config.toml
input = "log_mel"
encoder_activation = "relu"
text_encoder_bias = "all"
init = "xavier_uniform"
precondition_frequency = 10
Rows from block 2 of the audio encoder, named by matrix and row number. Rows with one number belong to one attention dimension. Each number is 500 + 25 x the weight over its row's rms, rounded and kept within 0 to 999. All counts start at 0. Numbers have three digits each. After the name is the row's rms in percent of the matrix's.
# q: attention query, key and value (stacked) (encoder.blocks.2.attn.qkv.weight, 576x192, the q third), inputs 0-191
# k: attention query, key and value (stacked) (encoder.blocks.2.attn.qkv.weight, 576x192, the k third), inputs 0-191
q.99 088:491513533484417552503499494492482493527569472472471532478477525486445510494491523472533510506489488483487504531506529537536465507488516476520487461537524480527479487514483520496501500457477507498486514578540499465526512476529513477521506542458492521486528470479461431509505555463523519488482515467522490501496511497521498510506532530505485484495490492540524492469510498477482524504460511475483487498490455496488519510503517526500498481512498494483526500516480540461504495533473538490530497508424517496511508523481518539504473505520448504537493490502521494519469488466516511503
k.99 089:498470496483480546466495484481461492527436526554522504454457486500509492484533516493479519468472491496541491482488511546524498493487488531456504511489477493503502547518462512473503514493502509470490542528494529475542500463495493513507482538499518496517479454486497511511484483506473482497479495533511488507511555548534490516523449538448534516486539472524506487508485449511480476457484496486473486494488502511539533450490516500538489515473474517492533496446488512500537510488487485476524495525466526487511516508496463467463520540434498503524520532506518473501472476456508470501
q.100 082:523548539507505470519514542485516509496457463494530472479506494517485476462476540499548499527502480456477498516506499525511489496516487470476517484522551529502518521484519494547474516484505463521472491486495521516532490516476514454511524535509498561511519515492460543503491555520532478495514493453492527506518493483521447493499535540491491485488537420469502522503470507518471510485509509484512505475479552507530502502467511466497518547474471527468485476472490515474504490516525517490526552524472491523495508473499493542536484540532489503528485486521448479490468541488510523510
k.100 085:485445486509503512487493511477505495451530540524504501500532526488510463493469482504496517500496512496544513481499477478498492507482498503471486497528521462497475513527492468515513519540520498544472527504495513541552554467574517470475487498501484548487483505478496497482552556509452488479480485526533507521511489510465436516489459571469511473461480497522513511519518444523506498523496553478532495483513491478573526554497524520496499494499511496523542492491538490493500509476494520463498509494490492470501494524500495493488471547492506500504511498478465559491495499497460484507
q.101 110:518532499503466510482475517467494576565551522536489477473498517526492547509486498515507523520499534491494526520535503486473468500484525544504506522468512510500497486466529522531470552484496476504498470516481545483489547472521539515497471523521504550527506490509481530467501467531498505501532492511520486532476479473502464469539537530512524515530511513488521544462522504560487512516458512531523490471488520501525524511462512533516482524519513508564496501513524486549504482519555530501497539489532490514502494499494533526497513482509503547475527494508535501521472502497457497492
k.101 109:471491523502514515485506548475542432450471499474479495478495508515485512547481492531518535477500481539513487513480527523499487528501466502469497495476495517522474517492465485476483494509546503492506524477491484493497479463493519500516460483519458530498487474490476529503505521507520481462498522463478502527492490535503548625500454502462458439507494536459482489514514466538498524506466508487480508477472451492470484493511496533524486484519517528512500462479443471538509503510503450510502510485489486476512472510486496480497485449471496503528530491497503519488519495502503492516
q.102 081:508508496493485444514461489549512506472474502513528533515526466472470471463506510484473487472496498495501502509487469498457497512499540469514508459496510462509465503527454467489501539491531500497528500441481493512484480535513520465476497494520523492529498460516545494488512505499471520492504465461523522540442496511515516518534462447531478426507533522461466482508525481524461485496507498498498518557552522487490490476525502498494507474518514515488506531460491499492509555445506459529493507504533506465493473509494526490487499475536477530445541502483537514506492502515491486483
k.102 082:489571505513524421535506484567481511559526530497483455466512504456484507511506450503518471493511483494499518486486479498506466476495519488509504508489508506516483504510453529539513506515486521482523524496504501513519521480493483491477471509430482512519483500530506504497490499480510512506522488526470459508499453485488538444490505483551523491477529457510482449481487524517471481522490478500504534468502511500496538508537544540464501470508501500464546538472506529528504517484528552537509535487505513510513489488485514498447500496474491529529515502481478519503511507480523565489
q.103 095:516536494485468506498512478522477518523546572528487491481510486507563523478489496499494495522512511494502521516496513484428466495444541519460456467500502517532489467484504508498517499544468467456530470521509534488454502506520455481520496492520517494589488516487458518473490478514485494494508515506504527520503515507524445500503484462514544482526505507505530516497525525526468468508478467480517487502457468512505497515479483516499476499536485502505514521485526485523492489529541530506496466545467502515499482531522502498508515532497472497561477498460468480517512481561478513505
k.103 091:490474519508469476495507547534554465482516443452506508473475523515506452502503523490504532488512493473538497473484511525485519521457520490513507531495461517507490540525490478467499493522526508522558486512514487468533507490508492521506473511482478492483502511520540507471478495460497488473499528493476506515492453502523528578537516550458476511472469483515477484511512480495497517511507448463410512500474526480470529467484498504462516534478498526496492506501542520530476492495521474508482507494512516467512508513504445471496471521483524497507489426521518492475528466509501491497
q.104 094:488515518505484514457516447477484521489572517501468486508501464490500477507497468520472484533443533518445514472476545521533487459546492502530481473516491532478471466502510532520492562514521492519471500501495484481499495507509499526492464498486472538514484518512530460464547508515469498481498504524465528472487514530497502500476489438541531501463470499517533524463515517498462459512549494514485510445519522506510490476456536494488478508470451478510498521505482491509481505493516519486518505524496466499470511487517503501487524506505464496471495527488528453535497554466490535524
k.104 090:508484490505565512503560507471498509534464470486490560491487458451483506502512515479456493503480467512494542512447499463502510486515505467515480491488474509517506507531529509496446495550550526486513515493480480498511500491543511491513533459492534505527496505530516536502533483550535493538456504488531536487496476506495543490528545478477477458504497471458502537540455469525500518503503491486496493501513498483457504463517516499531546475472537533507502510505474491503482504523476461494536486500473488510527539507520475484513515464470518526473480486526493509477518460492516448523
q.105 102:511523515491494553524465563461523528550480457487531515476505475509501501529480500493524513488495502489545499482448502481492525521498518513507509514500498554470497513491481491488487513467438480500484473499533532492504483474485545531515504543497507450438513542512502534544471517453518546475491526500515529497478509436469494456514541519446497506533499508518503483505512500527521513462492477515551505493511483497493524480503497490481539519513515493437516485484509505508501462475489510485464505449530520494471518490489505470524459505443528490507542501500502526493481488490518479492
k.105 097:493512493478468535517506515492518499395532559521450491468506497442505530480488485522553505448478491516495518514495461473518509489476500511499497496536508492495509446469486496521531500472458527522557503497491553498507515507467523524477501516543481490489514500550498509561502486494517503466507470502494527479501526495484528568473435502542535473490471492471511477472551490482476549479502502531525498516537482530469539490480457514460500491498483502505504506491498486493470490504514486487489492522465490482501498496464515501501506531501487501494479501491508470511510487489492478542
q.106 100:512475485517494548448540470506492476490556547497500522522464526526482476524518507494495516468492448524467531501497512543494504499551506469471531464509531512508496506512484443539507492528445496526479522521473536494485476458493517483448499509496509506477515513514541478437500456488484513477464515487511491466529452475503501514478522505520516511487468491468516521489514516511502490520505535497481515494506547504466508498492509474457494510490455485562498539527513503428527468487513520518530521508529494500504480491474481524513539512465549530490490493471522499523512480536492518511
k.106 097:508517510451509526464486479468559487522464459484557504509523518501572501487517517503523523507513485458495470488562493477500454505496494512460498491492523510483491515496491499549492502482492499477455522517459479520494510550518517528474489484493498494496480507488509475456495482516502499505493528513536512511534519525442526522535496479442472543463545490470509488530456526476541431490466516487505498489533479499492518490502477500499540503523478515498509527516492528474522463476476485502521534523534492460486518495498531514485505448529525475531517544474496507503471510494537528501
q.107 095:532500500527541501482531464464499433457489530512519485554534466486470499485486513503469501485500495518483494495479485475479479527475530465469502512492489523504492459503485482514519463452549474494491492525492523500522504507535477496446522491515510467505532483519492516523553487480552526497519535476526475492533492497521531503492460526535534502498521527464511516545493456449501507509487500484475475525496535510445495522514493541509519489537498491504497466449488521521520520515517464545474507476503517489558516519506535532496498499470540505509554493468481465472531511520474479504
k.107 094:496519530502494525489486506514502521538467472492467430513527553482474523517488514482470447523506500543488480528503501502522504500512520467478521510491536542522559515512503492552493503493512497500508486554500500489468519532492501521474486534487467487510482472527507450504526507449516495478548517514490426459542500543479487484524536520528499549507525490513488500494498540485488422503503488521478491487480504510474445513518494501504525522463539475476496503488533519491549516518524468532502507507472501514542482509527506510492474498495499492526492556464508533466518533523500500495
q.108 097:513509480482458529514483516488519521518493496501495477434511497485480458494538500478484524535498444530496522462489499512521490513498482515510531462489504528528501529504482462484545494505493513473479463479492518491488475494520458516485494536492493545541506519493514528506462528485479548490470496487472489556489519497468467547557503482438467514493527462529474496450489515519466545478486499491463488510497499529505502529533469478489519497523477450536488488516457519481516484522502531486513519486489498525560468499497454567510505471520495565487506518520512501515484487520512515508
k.108 088:503485499494466541486490449538479448518545482513489455460536512493521460479479492529523521521486469506523509497547550476554519468508496539454490484497493487484489512479495485498470513499527479497530537462490499488464514473495489529498511506465502491502490505495538499479515474526499486510532487454485497527479534534502575490448455555499496480510511500522486484483490451534510519500519507501470519459487465481543497494510494559481530514542449535541543520519472509495494493464516488528490523497530496489485496484512497521504496507494498510567508502511521487526485488539472506519
q.109 094:503539532490481505521503520553525553503481475469480478533508474490477489529498530512522495486478494463492519543495489512492485522456532497499497503495501520489486499499517483476539535465466547556464484477478471499480431471539473481480440475510484530490492530500507505504508523529500516519509504478499506518491506504494495564528505478446459533473523510488489504502505498513512493517454504492483503495553513499516541464499495480481489537418546471487556486504465474522510489481489484484476505525466506527501464466500518509493558537525474514489481513528512505534485463511469494498
k.109 091:504525505497506494485457495519477450520558522536497447508472492561496514465484490551533514488474472473480498525481484492529500468522467501470477533502485496507483480454477514475514562537495515513506514510493528509485514465497485513485521487525499518477469502509528490458502534498521480517496484506531484500470538531503480465440423512482515525500501436524525526540485526518501520537491505510477488455468508507522505494510513516482512515475465498475522505504486505520524440503539546449499525545494529481473544519493498508479519518473490487550486510526479495497512468500498531490
q.110 092:479529529485489527481490468495501496495534492513517458530496489548551525515515488513503459502482515493486516481500431513456498520531489504477555487540501489505489500524526463526501524496476447506501514437530496570490518491507461504488495507478473493520502531492494478483532497506532467501476508467526509474518489491556459476488504490524509517501507530480509510490480512467519488497529499508490488477524534502506516501537498505481437520469439466553535497491459513502484476494527475486510492539496499477443513485511473499524523504452524445513489456523481468490515476520548491461
k.110 089:496456507513507555507497482510579502523503478503545492550482447529537496531486488487470495506531499483488526529486500468487519498498523462473498560537532525467491464511480487479543477478492491508518516525489527532489493523509493491510481518508522484503454541473506500490494545468494488481472529543486475477541472479454506527562523471515508492467504501482508523501506570484501508541473434526533478495485496494507510479515507500496497492469506502503531538514485500503491471479471489478470520488487502487512540509520488497464495477556561534519482491483485495545509473490536494494
q.111 088:503529498484531481470497557535495516499478498471471507521442512515532509543502457522474501483480507443489498508472459521513504494501492486568513511513490535480489525497514484488451491494494474481533495498523472495525523481523516505520461495539444478520534510485508521469445528476500472532525477512496512485513494479524499547505527516472490503493510494486485490514467539489501535492479498485558486537515483474553472467515529445481465487526477501510508518528488488496472518554519442467476506521471506494508543503486490466516461506542499510507495511508446501497469456522468533516
k.111 089:471481487485464465490482526481522450506528540533512498540483490522526515530494439509495529484520494481480518459458506475490486519518521472447489511523485535514477527497500475484522501486466511500506460471511516516495505512500488460470463473527509498511561531465501506497494486499475550510480493474507540460518511455566497496516446468508493523464504521501512479522546486482517524501501506526524550472455458499511485530510538488472518455533441514522504499520494489480518488510498503477509474530487505504465502513463475489499477432492541489480492497468480532465486492521462517510
q.112 094:481521496476460535516482504498528533495460471465492537505481481485496500423517509526497485538513514503460461474488500525506481476492521457497467507519513476519454528532500501483478438501500498463484492502520495502516516452461476512443560510487483500487484529507513496458502498561485486497512519500489475514485503492461471490531532465511428488505473494536492486503462521510555466533496487461473506527530519514496502465491523533473509485521485494472497507481531520488488514507512446541503494490477472506531481470503485460517514527533467497472523490491477528541453492482525519479
k.112 092:522489472493521481472485499532467437490510540541492485494464431477526521478517523523485520505487524491475495494538457517509525470485509471478477496480489501485434518476478467528506504496503487522502490475434519506479507449511520479462472531478486532486494531510462503485495472486558514494484498515500464436513500519522530464433443481508516491476522539540452527492497440478519494516471507488521485525497504509517502509502501540519520496524462483494516520478522508462507481511533509524520538476499480499457508527508503490504503510479522475510509525499483477513505547475539523483
q.113 086:498447487488494498466491503461526457436462467487504487529507458528491524492534532506475522488502505461516506517500486497549515496484501512493518481496470521494518470517509535495522529519475554530520494513495434449523476493494502515509503451508479484494493453519498526523497466456501503511491479512490498472517486491497508551547454543475515512490475523499471499512480504500563487514502484488515482493528500496489462467523501474554483509504519510505471546498470473512489472529510476543451539527520510478539532516474480495504457475521526449464492503480489487466463471506465532511
k.113 083:511505491486509536479487426505468466556534508543501494527502528545519524481499513534451497507467486497501511508505488491482512496520542477493511510482507533540509477503482513460493527524474498484512452483489471458503498531463485524505530481486512468480545456472505531497483502517474510511506531465497529489521488512496503406487504540474501514483470488489496466571501513512536509498489485498521513505481488498476454514542525462540497484503468492469471481507519491535519467487496488552473471519519506529454503483506510465480521448492531489506531518478465495446491480516510481501
q.114 083:515503519514519507520523504507507488464454465559468525522529490500501494478472509485500528498463514519523486502511520476503552504485478510485505496543511525493502471498538507500504471494495480493547472458520515456514483518515493551513484522477477510474498511490491538498485539478504503509525526501502523536510510526479517564515506432500529515495519497469511550537496478454528452527491521476514492498494526485477501472549450492489511521502509540476514464493475437496451483475504508489480503462462501457520525478497551522469498463490492535471544520514461570518514515504512510511
k.114 076:484529509478473503496533521436484521515614483470447493462462501497506478527469467496495456472475480493473535478546507529477532473490501483505554513555487524511540506507526512481488553511495495515482435539534510546524513493494463491502505495494496496495496524482500503494516508511544490512489501496504505519495532548502483476445514519538492499488483513535497502498471510522534480480507492502500483453529483489502484480512524517461478491548481506477511474500499477533485479514534499490506492549482505513510458503487509535525485515457528520468494517472494533505514494497543472485
q.115 097:501534513513528524531511496445513521528474464497485469524513507543484538458499507479480496495519517456468488476501537522492481513530514447500502492516492478531531448512537550473506528492489521479509496526533523492477518507493519494476490488478505511517507528505514523473516473495482481482504501523524512529502513486443443454516531509559517490501491512508493486520552508489502495468452516479521564501500465512539499536470539506498481536468514522470500473525485451485465539517474443543500456517513513484500506491494513536460480514471476500522480488484496546545514500520470535488
k.115 090:519484462510532530464507528467502477419499492504531524475479499479514559502487507469506483427499527501501515502523528534477502465533496508514507496530513491515495505533512488527513499455556492498553465510482542449472519482498540461474492481533508507486512527467520500484459525513536506518468517480492541526505481504482510542505470534482528511512475479496536499511495485492485492481549502491496488486516495492536474478491515491468560502523518490455489459493512478504511529476483496474483431454500507480477480482545485506497483510457483502450498506509522503471545498526528481503